config.toml
hop_length = 160
gradient_centralization = true
cautious_weight_decay = true
weight_decay = 0.02
Rows from block 3 of the text encoder, named by matrix and row number. Rows with one number belong to one neuron. Each number is 128 + 24 x the weight over its row's rms, rounded and kept within 0 to 255. All counts start at 0. Numbers have three digits each. After the name is the row's rms in percent of the matrix's.
# fc1: MLP up (text_encoder.blocks.3.mlp.fc1.weight, 1024x256), inputs 128-191
# fc2: MLP down (text_encoder.blocks.3.mlp.fc2.weight, 256x1024, transposed), outputs 128-191
fc1.887 098:146164088075094131089122148134140135154167158159166144099148157142133097180152139102095139135139141159121138125130124141116161104125121126120144094129197142147155132136136147163105090123122104
fc1.888 183:087119098183110136101161159116104117124140108144116159113126133104127143151125106110101096125138146130079106113130152133132147109118128110145166098169130127145160140122171172116104165128107153
fc1.889 152:106097145109183161139153111109097111091094131124148102144112151167091161108120113149126106136100134131093117125098088132147144139151094091150151097126133118113103150150102156126121078114151127
fc1.890 122:118117114121145152154162125118128131138099196142138188112151097134126136118097114108112125114111132138138134103128102144103130141100176155139111169184105145148118129134091116144097114126156084
fc1.891 109:131149133145120136121151135141145137121125110150123171130158139133161119113143097128108089155102164153177165152119070151114158106128166129118082132141121138129150172093167139086121116151136114
fc1.892 104:128139161144137104145071080101135135128137144104105114100153115112161132137131137113088152146124126172121128132129114121050120092123073123102078127097120145110107092139168145106106122107152150
fc1.893 051:081119120092148160176125098125076113125137107116140143081123110111131079175109142107093090111121144134095120128156122124084076140121149113148121173124110097144153127152140154138139129109099151
fc1.894 074:161105131145145110079183141142108183118147130108162118072157180123137162157117147110102170104147113138095094140128117137108135132140147118160156137123090110136069071159125114149115106134145116
fc1.895 093:110162109160136132115152121099136144109160149100113111111138136126155083119132139121138120133145105127127124181121139102137165138107173111136076142158129093130121132115111100095127101125155157
fc1.896 123:121154138169120140103112131148141120111156164137103111132153115155140088119079112142148104135135173134093161116152108172158118140108112128150097120116123163138100102145122126114136151178121180
fc1.897 138:142125146075149155142098097137111127138082127113098115125163126100143141119139106102136129137118147090148136093131110125135173137104122120110137146133111139116136155142151114187148124150108136
fc1.898 080:142105094136156125130156098147144093168120131116125146094139131136134132152142105071095121113096131093133122151085124152134141133133161135125085120144100148160161160113101134152097096093149139
fc1.899 053:151127141144124116123128099088090157104158145108103132084165091148140092147128111112136188100131127131145120116098145132138119144123111085141149168151092135115102149131118183115136110113156119
fc1.900 108:124159155117103129151115102124116099156092141126075122083113140092171102129161153156130115111146175104134105125126126165107124132125144143159153161138128143128113144127089119145118152140163144
fc1.901 092:132175138151104121074137116122113168147133121106123118109091103132129122110160146140087103127103166139166136114101136138155121119078122125121113166185098120134099115111090106169149150145145116
fc1.902 136:067126149153098129124157137156131116166116128131184113138153130090112146125098109148119139102135135116143141151151105111117134130133137143127115144137115080134104118108144136119155113100091115
fc1.903 140:155112186135117144148158067113105078167127120117049150185145120130082173116117098082085097096168130128155135130098104128099149100082143103149096136114121170124102109122131094152128140127111127
fc1.904 088:142149130147103120128119093125107109128100150147063094088110162113121124148149135101118149161109181126078120095098129155151135137127135151128128180103121124140089125091056101175100154142119079
fc1.905 151:157128156138097123110111181127116103109160117131134116158087134103121108125166094187088156123147122093153147129102107119108173145133141128113096127132119122130166137139138091098113110128133122
fc1.906 080:149086159121101102163114141163109097132129113154144112148107153149106095164125130096150162126113104184111074122162130119100178090148131143120143101111101115124147088067111135082112104133130119
fc1.907 107:115132126130086120155119117169119156164132111093130106124131133090100150150114132141121135128091119145112132144105131177128137142127164152132176142164109120119116071124137182146145121143079121
fc1.908 052:101118143071129142136088141114122109082087151088191143133117123136144095178135171115121083107147090178141117173134130128092085150095103105115135108115093118159116106117092139149148123108107138
fc1.909 043:127115128157095141145124136110124166102101140124092152140146158158133110133114076147138137132148101136119125108125139139158104139094085145145136119146144103171134115142138158093078145155115169
fc1.910 071:156126161120142148133094105102154124140141135110114147087154160134170116106149083116185134096140060159155151166103152173140129158134133125113110146131115069142107152170123091134104125137133104
fc1.911 073:129146054089147153138142102133122126120107095119116138126177117108141097164155162126116092077153153163128116110098146165118133145131106092129138159139138110162131118194110132159122111098144095
fc1.912 043:133156117147106132098127108119102144136174131179126142107134106103112134140065139122144113110148137096114125161102114136106114154100142113160144110113127160142141111147116121162066142135158138
fc1.913 081:101160115111095177138113099090133173089099164123113181130146128132155138125105135111115108097083095139148146167208110123154131107143141146155108074117089128138128143152119126136125081123127150
fc1.914 155:140117091147105145137135145171118135104093112107117145087106122134121124141106094111097108170134122134156102167129092178143097120090100163146119098149121133163094128133116120171151113125101117
fc1.915 081:116159149103116110076151079124086098099170134180108101107149159092125161151136165134139101150137113128123142135126120144112132131111158120162156149126162098141117108078099107078147126145138138
fc1.916 060:075158106129144147088136120152124152162128141157134148103125126127122122115086162149091093096177110127128140151120134103166109104147184128100147178121125147143084057127135145118140073148166145
fc1.917 083:130106155131141191125121140097136123172149135119130132115163145155155133157132134163091096126107083131135160101128093115123112110142118136124104129127145125141121121172129134128102088086094131
fc1.918 098:128118131056172168161167073142105119180129110097147105165130125102100178100144100155128132141140169145144132120124136119122089106115133089124120147113146098124130106133119155128134127137088151
fc1.919 096:118114106121141106124156085140105152153167132094113100129119113088146136114169139085102089136097125135109116143140134113095130130062147189109129091093162157154158105126164143159104162118120151
fc1.920 081:123113123119122124105130111092089103112171140114129134125141146113128149156174167113121081100091143102123137123161133083154094152096145152107126127170103107106111196131115148167118132124158136
fc1.921 073:093136143133145133155151117140120150162136126150190127082142147150141114128124142126086098114132071126076177138122113112119146111097149154164086129080117101142153085109156094158130143096103058
fc1.922 087:110115127132136094156102094116140165126152106149166087123127127107134103138125138140126112156171152140123092129155085140146107127104091118170104096143138139140111138140122131170123145068173155
fc1.923 079:133141128150095153146150140131145153122136176153122127074129145183104130084133153062124119098169100137121107115106113168176134144145120154127135084117099145139135129121138121118130106144120127
fc1.924 109:111122148180133115087108118158161114136166148135167082125116116098121144106121087138152121087131142138099129093156172114146125139128132153147096143145109137149160133153112071124101148104153149
fc1.925 071:157106088126088160128141162112134117119128125143155133144170136153132143124166141084148129123119129140111150163122132157161126125142156102094108086152098167114124100147156141112069143100125091
fc1.926 093:144156089161115145156126123118141098135133142113144141147154140148136164124084120139126097130142178168132143122137124146100076096089146163139129124140081188154126193117103083124110141177104138
fc1.927 037:095152118134129097107168128119125109115125123131116147106117128142161157100072119104174116150118083148134114164144136114075096069101106159121180123143139149164112105136118151136114124131120128
fc1.928 101:133154141160128136091148154134165136101145137120141135115131124139127140100107146114135147108131123129108118120111129093115112115126120097106134137123123121127146129116146109158110152087149119
fc1.929 155:148150100124103170087112094152143146119133171150167121127117137165140137112178132114114139154121093146169114182112154181144140107151098140126097118133088129169149129106135106129114165120126126
fc1.930 071:160150117127113145132108127125106103127151127090127131109156182153159123126166095164106120126124114100172153110117099104164111160141094140102119122170071161167133137136108125133084115127137129
fc1.931 138:142132127148112125089158136130153110137150154149134129141130138102141147136152140184140126124114084122134081130175136122110142123129175095129132084095122098141112099151139111101154109152116135
fc1.932 144:110119126159137153148111141104222091152152117140108129153114140143093132117125133112120176151146137103151084170105133105120126144173125089150113130114151125133120109115160140141112141143073114
fc1.933 125:113138134126116116103123100148149124138170177160081143162135121127116126137101095105100136093174147164131191165119159145143105123143136153124140151150140145119161143143125138130122097109168140
fc1.934 069:086132125129105087083131116111119177110142121129138112109168150158108179122131099123124146080121129131138124135137142173085097129117068129128126150120115112098155118159127091156108163154138130
fc1.935 043:110106140116126134125132149118186114111124137154112148120152142103151162118089143144149133127150108158115097147139092114119089119111154136130141113121147149116152142142102137137125134097137149
fc1.936 061:125142108093157104099117123143120148109092126167133103142163125129127108088144109141072115128131156113155124136101113149113112095125131154104116134135171157162088136115133171123119167088125150
fc1.937 045:054123100117088129116115146110100142095113140126133104158131116098134155131155091162149113120136114102131125110085095171145110162076120162121136159137143143167151110167137124105093167147129123
fc1.938 114:099117119139129158114146142131137112151122143155153133091120140159147140125127125120095167101110139142115143134129060125164157117131129100142086123153087127125119158129114097134074107117111141
fc1.939 078:127174146161145110092134117135130071156090127129095175135129170143160130140108099158102135139080115119160127179109092135100088125160157151147138090138134139120126076131123113116117122110164105
fc1.940 066:116153100096172101099146107129174128148142170141124096144119082128131113139142137103154132095086122101158149124147122160088116109076120155127123133132119125133106091102136105132187141141139145
fc1.941 064:134155115162116077094125143135130139121089134138087106114127110113125168117131193115094172161142162154118117135125134117138102099118162117136112105110126097158125098078148132108141167142146129
fc1.942 090:186125142090122127089109109086136108116125130119157133128111156102145125116143130109134110089126135125093105169138114060097143105086123110148157128124144134154110152120094122129129116142118123
fc1.943 104:161153113132117143115092144103068149127173138158160110108130101119091114144140145151092117137137097158110075117141083144089156119127096164130166088148137129137095113118143118092090143118117143
fc1.944 088:091121151126145129144127143121148105141114099177146119119169139049136120110127122113147135108105143104145111122094111077094099122062138110109119116134155160096179107138139060113166080149122135
fc1.945 107:097120127101110162133089133176125140095117146104133110130118138111153117126093109113130135134107148132135137175115113146139126167122132118126152095125137090135114122120118122130135116143132123
fc1.946 082:144116154131122139113134150113117142155138153131130122093085162092127116154150125147128117154117132098099129138117122112165095140126146091153135083126100123125154095110119093103119099139128153
fc1.947 144:130097154120138141142094154151091103108134175149116137102175172117153092126156115112109109135157121110105126138204107154097116115114082148143099116134144126137108123112108183157097146121114122
fc1.948 061:126121144157125139158155120121112152140158128145150147107138155125110131140119134150115109069142111136126083148125135129175094144099106181146139101140099135134098126159132144063144134109136139
fc1.949 125:138166164108125132107149132179118135142157114139114108167113144152151143132145092123140146103151069120118111140139148116149162129119116174130109133140119136143117136135082074115118151134118116
fc1.950 053:133150101101146165107117116142129071153151117140140144159159123133123132111131151104127168112117128124100074162156140143098130130130123147143148166103156146178110095106135137154135096135140153
fc1.951 133:167150110123105128103144117123118131149125110150143113104136131170117105150154113142126187129123088117120132133166154122114122084123136151162147101105110105178134117128184148152153156146115126
fc1.952 066:133117118128128119093127137157107146120140105164158142085161147101127140118137139118100068094138154089179126127120075144069117129105084133149122130148110135187159112152149145135123109151108139
fc1.953 118:109144153173131131108152126144171122159119112114166135143073116119096123143179137136084100117148147111132132151111092091120140161135120110165140124151136131129123132141103111134092107130116124
fc1.954 100:139171105079131127112139084137131126161118116139133136131123148096140137123075135143162102121102119145100140124139111095122094120123099128095140134157128149108121103132117135170158156117135123
fc1.955 130:118155181108104162093150106112127145138129137098161120104172132136138111161139128119113128115150125127135159109110113143176134103108112097089080126122144106148147177132104126117149112150124149
fc1.956 163:093113151137134116157186137128137105125087178141136145123135114102131123109093128129102126181121162078123120152138124088135112130116115129115119100096150119141135132129119083065110150108148155
fc1.957 063:125139145135171129149125122146102103089149181123115123148129161113112128128091168114112110147101158160130146105139142139161098105114152156139169164143135132135083123103144096134125138135107122
fc1.958 079:176156120142112117095150097146161140132104130108126137161089149174138148117117109170118140132132106177097138145119124125103123108115141110132086126159095143148092155169100090138106139126137137
fc1.959 122:137109154104154141119141139097135066134109157128128070142157148138129137078138150121128112144108126103125095093142118126127136098107145148142168167155115093131114125166116118153131122171158108
fc1.960 044:106140127120137106098097125108109147108134075133136152109126109102150115099118135157117130124164151142106130135143141166108112096064117145114170100125153122162089045108118129148128120098120160
fc1.961 099:114112103092134112109097102086104177131184153127112119170129146127171150170117124177168125150080127133150148139108162105095113141126074159143128146139088134094072142118143118080122107131156155
fc1.962 051:130131141172076162137122143084137180123129149125111087083145132137151143098127064143128137111115070147115083136143092125124122111105105127177127172132102092138130115115127161139117111127131173
fc1.963 075:128142136143119121133095116127147149133126132127143125108108136139119104108120129116161160104140139126113129156170136116092116130115127144116107067126114156108144135124146104138098158145121127
fc1.964 102:111148150153149130132103184110096138155087164157150150128146119127148119112158109126123096128166125176145115150130149135117093132130141146083154083113082130174137128180138115117086118124119089
fc1.965 039:115134161083121078109116137137106098121094117146127163116159142137121129113105153119127083088112135107159104147169138144125115115112087133109134128136146166198127095135131111125121143132131127
fc1.966 047:092158145145120106110130122121140115134127130115102160141167127146137132096082121124151145093138162167129130131090130097171103080130096106153122131153102156168166137142093116114122138134139145
fc1.967 160:194132133116092085148111118127116145112155151132130141083153151114103079118152136144142076148103097127122136160106127123113158141098084122136072117085110130160107119130109130166098125095130137
fc1.968 147:122125110155147104098148148063127141124121159137130085084108121145114124147101137134124148107132130144155098117144121154124114109109133132184135105126132109150125155144116138115138156129117092
fc1.969 112:131148158149136092111112144127076104138121149141081159120143123144166117146136143109098169100112123098099115142166088162116113124121167125179120122149126112126105119140122138084076078138154157
fc1.970 099:134174152155113074135109115128127157127112108099123122100119136176084122111106154133109122088072089095114155165110146153118134124146159179111166120105115149120142138140116136112127136100137209
fc1.971 073:114162132130120122113135095120140143122170130117118144091129171120144145142120138132105124122121099116159108153082118088158103081127132158153166133131083128149148126103130172147101109121142142
fc1.972 073:139137108143106171163165112097136155202159127112122159107144149165142135136150131126164149140128138147118110102123095157086122138105096081094167186124121081152153119133111135133127124131138158
fc1.973 081:156160103096129142103135162136126108094128151117138163129121128142109081129136158150082174092144133130120126163138087123137132142110148118137112136154106158133107127143109151107109126090118114
fc1.974 093:135094155106158139110103163133149071096114118181150135123126082135106101168157114117152129132159102138118120132117140163126102114121115171148124141092156089115180091169104170145089166149124113
fc1.975 051:104135149093101112133143128151154136135106111138133113144137114150148127118137098104106122127121100130155104068084108129145130116129135157170129218115107171135148116122148131110146076134126148
fc1.976 078:103140160121123121152109101110104158155154162168151159143157131177168126122124126149097107143141146113159144127142130103133083112139182110176131131102093114121116095136106134087157139117161151
fc1.977 065:147087133142121147135138108131154165129151171146141123098140161090072122147089125096077094112125129090176132113149129138129124136066137132156128121107149166155122121145123147127104125083118153
fc1.978 123:147153101105145121170156135129117140100105082127153107118131141121108159117073134129110126129128130104130126136133067099153144130075160134116130171150145134119064138132079124118145169133121138
fc1.979 116:078125111112143113152144089098098083135114119187140106149124134138134153128139121082140134149114089104135143183144138106149138107103105094148098138136168116160136148104111124111139146094155152
fc1.980 092:127136152122110148120131131119145126184110141146177110131152158124144082087131123135132152133107143128111103112164132110107119122165133151097129116070084078171114153113124134168132119137179118
fc1.981 070:131156086149130082136148110134138091118138118147118082096169136125146188125121079108119149122126120123132085102136142118160171133097135151146128127119083154158123106137087130153130161155108107
fc1.982 143:117111078150170128116144136125140110106192123155124150134144124126176137098084133138157138151080129092186085110167116134133138120118106097151114120154109099116141122093146111111115090158073169
fc1.983 109:160144094134134160116131115108123144120135146099126156133151164159132155143104118167155120121136117109106127134169138133125118170129133065135097133140134125156136112145083116101095128125117142
fc1.984 092:084114140108134165119168125144097135136157142125171102129110123123100146136164106149147124163119102116150182136123137133145103167105118098105103116110128127140125087139131133153165089157147115
fc2.887 109:157115140142130120147119091133156141123131087124127129151115134108166111147108132105137137164161123174112150129098125126111137094118132155124087160103154151128105153120170130081115151180125086
fc2.888 169:122149114130132146150137134142109126070102143131134133119142142178125143136112111133110097083123105173139160114106119151144130139188121116129111149115079151153138094114111184133089117116120136
fc2.889 141:172121118169122144117106168134172133123111097124153127112107162140140143131127126128112104133075170110139146101118120138168011101174104113167132147113138118150116159100143119108151105119128091
fc2.890 136:116136110135112113112111168123136135130125101128111148143117146097124079134108141135103108115090108123115103142171093139126133148102158165125077123138094146155135115129168116078125125131126146
fc2.891 120:129105128109147154179096139161149174131119113136162155113124127130109128098114151149148077131131117120116156199139137127155127092117104146170117135107109149155117102143118107102114107098110150
fc2.892 109:149165083123134125132109149160101092144168119125171163138132129119143173132076149132136131158106182167142143115085128133121116138166145142129123130156116097066114149123146086089133130135137111
fc2.893 047:116122137163127131128119135110150112142110096142135118173149112092137145131105160104169129124101126119123115122156160175149151103133128133112128158155150109153161121122104173151163118140103166
fc2.894 064:124146136131109122169166112171127125138151119116155147106099155127135115130156128098131141142099119134147149137156069104081123117105129130099105126166152120118126108077118128122144159173156133
fc2.895 102:116124113156133164111108120106112110125094068131141135159105137106128125132030129083109073120149153163152169085100108112145130121147155121165149160105170157120133143108120122115183126149154138
fc2.896 131:132122144142143143123133118127172138132139103157103123124135098153123114148102132149115104134117148145119109149131089105146127141122105122152093131132144132090179088146131089072095105172154136
fc2.897 135:121163131115100096101120140134178103145117109120126122159134161135133127135137144111132136148140146120104139117159183125181097113144127151094097148171162140161121127149138178145127125086136152
fc2.898 080:147129132083135135108084094116091135119119134138137144142139123139164118119119079142073152140116154118104088089098096134131099083141113148117173098137123117162095106122125085105082114131093113
fc2.899 047:142095149134145098129079110137162152158067111090094119130123114100119137094131105166146128112088108131139112121132128143115124133102100126143192055138128131142144153070132069159114167121146114
fc2.900 116:136129127117103166127114141146121118148164133150120116122111137141099095185119126152141118122157152128114109145122136151118149077133102150108113112139148143133162144124110125171116137100129076
fc2.901 098:121114105134097107097139096082107127151104116125138159134187115109144100140094124104142072106097121110136104160124124194124164173133123150130131107163120100145148114114114137117139103151101129
fc2.902 132:115124159127135168164112071117100130087150125130131141151101094186107093103151131104129155105161130098076085103145099112154137108131132146128112147108111160101137157153122124122142088135103108
fc2.903 122:086149111104119118110077110142114122117128105143137131137093157128108116141102112137138061107123128136152091126172145129119147118135095145114112152149155137177136149103157180146140109148067121
fc2.904 091:134087156126112160153103135107150084134104167123169159103135128163130074129133113138112106144127127096116111163115117118110146165164116158133177095115132128078131114101096130148175129118111135
fc2.905 133:140133102132109112138125116129124145125118150114139142124166159126120125136117107109139119102097146112127131068139128142164146138142110145110094140120131158080138128143175103150115150120130136
fc2.906 094:158141126138123123133136147134092140120069085131164141098141140148111131174156119153112129114155159132121135077107157109170105144135133109101146110120149171102088105089120126131108113083132117
fc2.907 111:120121109119140164152119085102103151138163087168122130147115107140128184132114131142144079109148150145149174123089162158121120138167130130131089148167141099160172129123155112157123124169116110
fc2.908 053:141113126155118142105113115151100125116136146141131153126120106093153112118136166107093142098124116114118095141149123177158133123137109163154138122146123135080124168120131127131083100125107158
fc2.909 042:095095141140125122119116175145143091137132132105128119086158119125098117195131132150131146087153145124102121122103137114132103149071098153136109088145094157176162121136118118084130143130127157
fc2.910 070:116109119100117121103154135162101114159129109120123107140133161149092139135118139130145127105124114130108157155118138100135113107151108138134135143131179102093139108181149092116079072141118112
fc2.911 069:114071129181123137075112129132106152128121135101151116133108142125097071148101133117136128127104164176140160111131103088131186134125111118127156113141062130133148149132139124160182134097108063
fc2.912 041:155144153138111125126118148150136131126102168136135159131138127087121114112192095074139110110117120132126135115107109124142096130118088163133145090117092128086096096106134097121096113141150147
fc2.913 096:155137171115120091082151122178101163146086117108146132099127153129118121127125129122111118135168122118072156119097162109149095129121145146154077143129127112143097131131118101142133145116161102
fc2.914 138:131141132102133138100113152097133107087169073142138126110127139123134135129134124141121133154150132157119141088126141119124064167174131122094057120116112125127105153110160130106110106118116174
fc2.915 090:141140131171139149131137141103093158118118122104114119133099137157132139149111133144157167121163096120089135138069113146166159115097126153121121132137150104159137143140130119129109100081132124
fc2.916 051:111081122132167125157161125134109106141134112147139125114179115150147149076078152117140132137104126117168088188127187130106168133127127135170120117130175165126111095146141132143158096131115100
fc2.917 090:144106110134129125146132139119123176097132158152152115103140099113104169131143096119123111132157155124103149180090164102124139142155113124146166131147088147113143119152137164109122092119116134
fc2.918 106:124114121087131083081139131155090106151116149085149119147094113155093135096127104111141075154104070091110114078115156139075132107094122138156129132138136146121104099181121149136132068115106081
fc2.919 099:131097148116107110159149104160089156120125104157130117149139143168093156130152157073130171105082105101114152086132116133137124097177146128160076076134130125157138141156164117100159118071165135
fc2.920 082:107132113094126097127115132108135150109140152145112107116104136150088100129111109128126123109125162144130131130155156139071098109125118158120120149152151113098145127136178109103096105087091122
fc2.921 062:142119120172103129103166086077165110155129140141115123103167087144143146128147123133111125131113119129160174129105125162132127163179166093140172109120136109122132113121086129129091103090124124
fc2.922 070:130112133110158135124128102145103166106136141110148111136156129166133137119136093130105123103109127110095129129169148135122139107152142128156125091136120155156118126203152098142126161134122113
fc2.923 087:146150152101118127132158136104180144113122123157144160069159109110153119176116124135124133114137140138134137120120134100129143104169136098123130156137105100123071144124160104152134102124142099
fc2.924 118:142118151156136120114138080147098160132116093127108136162147146139157154134128145144133121138134154120114134126158132169148147130110120129142162106138095144138159175100099105150149138124125143
fc2.925 074:147094114207132170117122160115151124115102178121107123118180067128132110130084139132163116136168128146116126125131124150155176146091173134142116111192149140150108139125132160127130100132123143
fc2.926 108:111162108163142118090109129147088152125127127155132113090089126101116133103144124130100128148115072130137110128116135107127126140156119143156119140113171133096123079140140137148105115133122120
fc2.927 031:124140140169123137111129135085161122124137123117092108171131129103097151105100096100105144117119135127133125114114132132161127124145118114143101137139202094087152100149132107135121174140135142
fc2.928 110:156110127116189123177107109143155131109120128163155147134078119130115131083139104128105120065100139094146092130129139153081190086104146119130120152105116132166114141171133098110112076140118109
fc2.929 147:122143139170126103105139099120147126125144171126143136101155117113101155139117166116135099131125079136116102107128123111160160167081122128146126133158130136075131167145149172141142120106143111
fc2.930 064:154148132141127132156130135097129131161114160133135114137152149129153118169108114104125108079144123155119114116186116116145169120133174126116114121180129158128136099143127113152147125138133123
fc2.931 143:115115115133129141159094146130162126130122090131127124110124115133108138086155109102138089145150123147154143121135142139130127145126141128143154103137155113127124140138132157174165118083112170
fc2.932 137:154104093116148090139154114122166141143102116132149171124125152156165163113121130151113083127150113170098134099080147142119150123139173091120124132083120109145141136127152127152150122109096168
fc2.933 122:154122185137130103117119166113132142135133085099156115161133130153111087130134166114147128115087150112101093106082116098119122149124118134109114128128171182122144090115111138133160117118110164
fc2.934 065:151188163142141128113129138151108150109137100136065151158153174121127120136129131096162148120126121115125122142143090119096142099121105135175115109150158171122124169124146113124088127142152134
fc2.935 043:143160131113135148119126138140102131117100152142160109111160116103098111100134118132133141113087132177124147141133100120137132145126093154134139133124117146154116094125116112146139137130167144
fc2.936 062:088127140079116164145126131076118156188099108093092153161122112134122149112127103121153115081150110165099148142118099167168139087111126123118094088119145116137098125144119098153144143154128126
fc2.937 048:125137089129107104152139153129115158129107160134117120134161158144145159146129148169116122141054103140124123145097128107120108131075149145144131128087119135184131122165107144104127128124130143
fc2.938 122:157109099091142128162137124142147125174121130110137160089134086107126127116138123075084140143103173139143090118149124158134123170144150139141124117128152127175155080175108177129111164127126101
fc2.939 086:137093146134110168135072114192140082120116118114141120122129141110157113181180160122129102113095164157184124128076113105150110098127076121139118143150127137120101116157101139146148136152145137
fc2.940 071:184149101144097167136126170168103160140124130181128147095136102147134122162119091121096155137115138124141142120107134165116154122153102081128063151141126140123148163098132136110093122091121163
fc2.941 066:162170127102157118105125115126202134137091094159149178159077083182121133087114101130155104155137155099144145138134076144130182162173122135148126128126127118094076156128208149129145085132144150
fc2.942 113:153119158070109123085153099159153130121099141129121141086140196169164121176130157158151175157095111077137153105136156138113106116110128144139127136099162143148124159147113111134140121151120127
fc2.943 096:117114118115090119096140084094154127156105140144176130112141141092125111138168137127158166126127099175080102107189158143111076076083115144136141116135133133112103133099109144158118080153093135
fc2.944 101:150141124109112140133073113074111154094160104143122114092162151152146141098159146127121091096143119139107103148104105146099164117100138143133143100122116160091147098113120128092122161138111114
fc2.945 109:109095126132111131152138093147146093145173117180107123096139131163117149116126080136113133089119102158144145115138181142151104137135166130168130144143119156094112100147132130119135092126147105
fc2.946 086:161123124095115112145103150137091165165090090110146141140102114120074123114123096130111150118123121143178101087128131103142150143138124155087121109174102172069134131121113108141124143157144120
fc2.947 142:146131131134110124125115148125125127101118113126112156089137148112181132152114129166177173146124149108120127146146145119105105136139119137127088112154156137136147156156136113151153108155152118
fc2.948 061:141130175121136134122146092129137139110157110101165139123131120145135119123101135142115101095132148121125151140126094107108102095134094135135159119133100129187128150083129117142120121133103133
fc2.949 133:134093147154113109131153129095191121135134136131128120116115119108137115155120128165157129171090132101174135113103114111116131161110124115126120122153108119087123107112146150126135124108153079
fc2.950 069:166106162143134125114146164157141152107136113115113113149122141139136135157121139131106167128106124152188120121105125141123111122112138161136111136113175073126147106119131151157142104128145132
fc2.951 106:137138118157131152141143124116134111109179093136140094158143165098137151091087085109123148138137138118108123152188090099148080134062124137180110157128165122113126089117113133100116127110127103
fc2.952 055:095121145118107134155101145112130109156099120125135153139146119137130138147117115158130105110145096158166134136122157110138093100107111126125132133131120137114160158106127147125151135141065132
fc2.953 124:150121153143135103140128058108069110136142143130124118111135146158122121166141127155146166166129127130104143114126115128070169155159123150159157130115111123151144127123106124163170073129097088
fc2.954 119:139132116153085170174150095111150134158122135121104087121106143128149130153170097182164080138064157151126142100125096145150149126099140157129146120135112124112155127136133114106108104179100144
fc2.955 136:127116142106147124119142125142121144120147113087152104140072158093117128108107138076133145152157133143135186117137167126104139190113128108113100131138137107144125111194107178118135102122112138
fc2.956 147:118126098099119136139133172139159146163123136134138115125090112175142126124117138087137151146085077123101109129175136143143115101099133142149132087108137141108121138140098150112132123133140083
fc2.957 061:147191145143142138123107121156135137098131149125125105138169114105143164098134111112129161153137108119103156121124101095150129123112102109111161153133122123178118155110120115143103176122144145
fc2.958 085:135137107137143103112094112120139142158155126154096118154099123141142116122127157108120171077151124104082123138135159132107154125117090134082106147124113086083157130142145121121099124155164099
fc2.959 125:167138146154156133184126132097185121109139114143100158120096171113150111141147158101118126112118137151099126210153120105124119121113150107122145105151083161140166110108122176090144109126158131
fc2.960 034:150122113152094119113117161152144106134124146146114108130153121086157148137149133096166160104085145138121140122128111055141133129120106146106127105106147099132105111131086132156108161135129150
fc2.961 101:101133145129106134151132097078103129139134127148161114099112184126156128182128126085094128105105125165121171115127127139115173131119112097168163097126141161099076126166161120132114150121153091
fc2.962 059:120136140130127079143128119171119136168133171136089121127120095131167122154145130127118140114164140093132136138158142101141132129137150106083118091098137130147084147117126087133137151111129118
fc2.963 086:168138103105124151145126112170107117066105135135105109123183129107144133077141161109131121097106107134083091160115126086107159123132147136094166125152131119113095121114130093088113124094137128
fc2.964 073:113139096144106085120155139122095134125123146130091139166149090101130166112103118153169086136128179139137125142142106133111131108131164130136124154135151119148113142115131097188148109110105142
fc2.965 035:155138136125133114134130118145167118191139139141140124160116128169143124134126098106091106111140107156115152149145115144088116123129127106154190118155115135107153125085148155140138105149114143
fc2.966 045:102150113124105137137149125165148107099123169096114119126143119123107126119105107166082146101125103137106173152112119170108140127085094146131142154111150115187119119145092118134117145143131172
fc2.967 137:149115108109132129119139111132118120096160114178112102141090112108158124116065124100150171145135183143164116128099105091108149122075130118130154135118125154091120117118121097123154122097144098
fc2.968 147:123123111160085164134174100132110090163126110143105133137126149120153137074141113137110147151134122128125102083131114154108096152195146112110123132124150143164102160105123149075164165097106141
fc2.969 118:117147155120131092123145119096140158133101128090114165099098159139107172108114152113117108115144127140119123108097118101136139132122116155107090158119154153037129116120157128131106142126087117
fc2.970 113:089151122118149129133155079138138084124138102155127095150128146134158140151126111125132126122094105095140102115113094151137086117124127111140106143136151135123113122140180138140135154109139097
fc2.971 067:148209120080128116119124142158130135122138146102088105126125097156169104105122052133141094118156104135123097107116128122140098125129103157098125122136154112114167093096128114082106111112135171
fc2.972 072:147104157095116147141147094145161164140140095154151152159130122080141112144112145096164089145168111123159109170111165130130135150143148130145122134140155113136137112167099139129141165118146140
fc2.973 096:120127141087107158154147163112119147143102166120172155138159121150167161117127108164126147084142135161160121126113052117108109154148151152117129125106135111142131163148147126111102118164139148
fc2.974 105:130147103162090104101111148117180130145135123157140158161131144139108105108137131123101094141081184109109121127100158149180169156100097118127121143096116128093081131123146121131150138112094159
fc2.975 056:100085119171157108102159111134129124091125138121130121100177157140108154151158116159147151110129136137123174122109140159105130176145151103156155115112130162124174098107083155175106115161147166
fc2.976 074:095163113138169135111121152140133138101181124115160154178156124102138086110086101141139135137100113142106101115124124151086166094116104066128126097159135158162150150118132119127098120138085105
fc2.977 067:146135098153094153156162164144122159165137123094121138112119133078117129128156128114131061131088124135114138116114104123115127137101092149186121132108066123120134124112173135137094101177103119
fc2.978 118:113154150085117091139169112135132166101143127121113094106117131121139137121117109101127133115117180163150110123131133104093108157164147092149112155146130155104112153096148120111096123138127111
fc2.979 118:120094118143108114110141053147154164075121126146090148155103101152167150105147094156127147119124141164151132147173167110138133146134092154133126141134135163109150101144128132113129108124093151
fc2.980 102:116139123106133135127097084106177143107159109132102128115116116101147109117145150128169126164132183122105170127107106137147119131145107152101140175113158138120129142145146132135119129141142125
fc2.981 080:079095134150138145171139136132184135125135121102139153122124109183149128146142105109115121168099125152106098123124155135113109093127180096126135123132126091105120137193154134139133116147146122
fc2.982 152:118118129084106128106149148184109130159117121077126083127116146128100119147139144113093135133145128085157113142166099107092105171112125163127138144140119114117134104145119117135146114130107089
fc2.983 117:094137134161143199083125121128138108119105134132144126167121145102140140126105155127136132094089122185147125123116149118106119115133152120122157149138121125080116111148136148126124151115117143
fc2.984 096:149115147071148148143136165076095122114108110097111140124140149159123159100098141109175157112122127110120142133155159086135115128138140143145144079095148132109142140091127130100136146087141127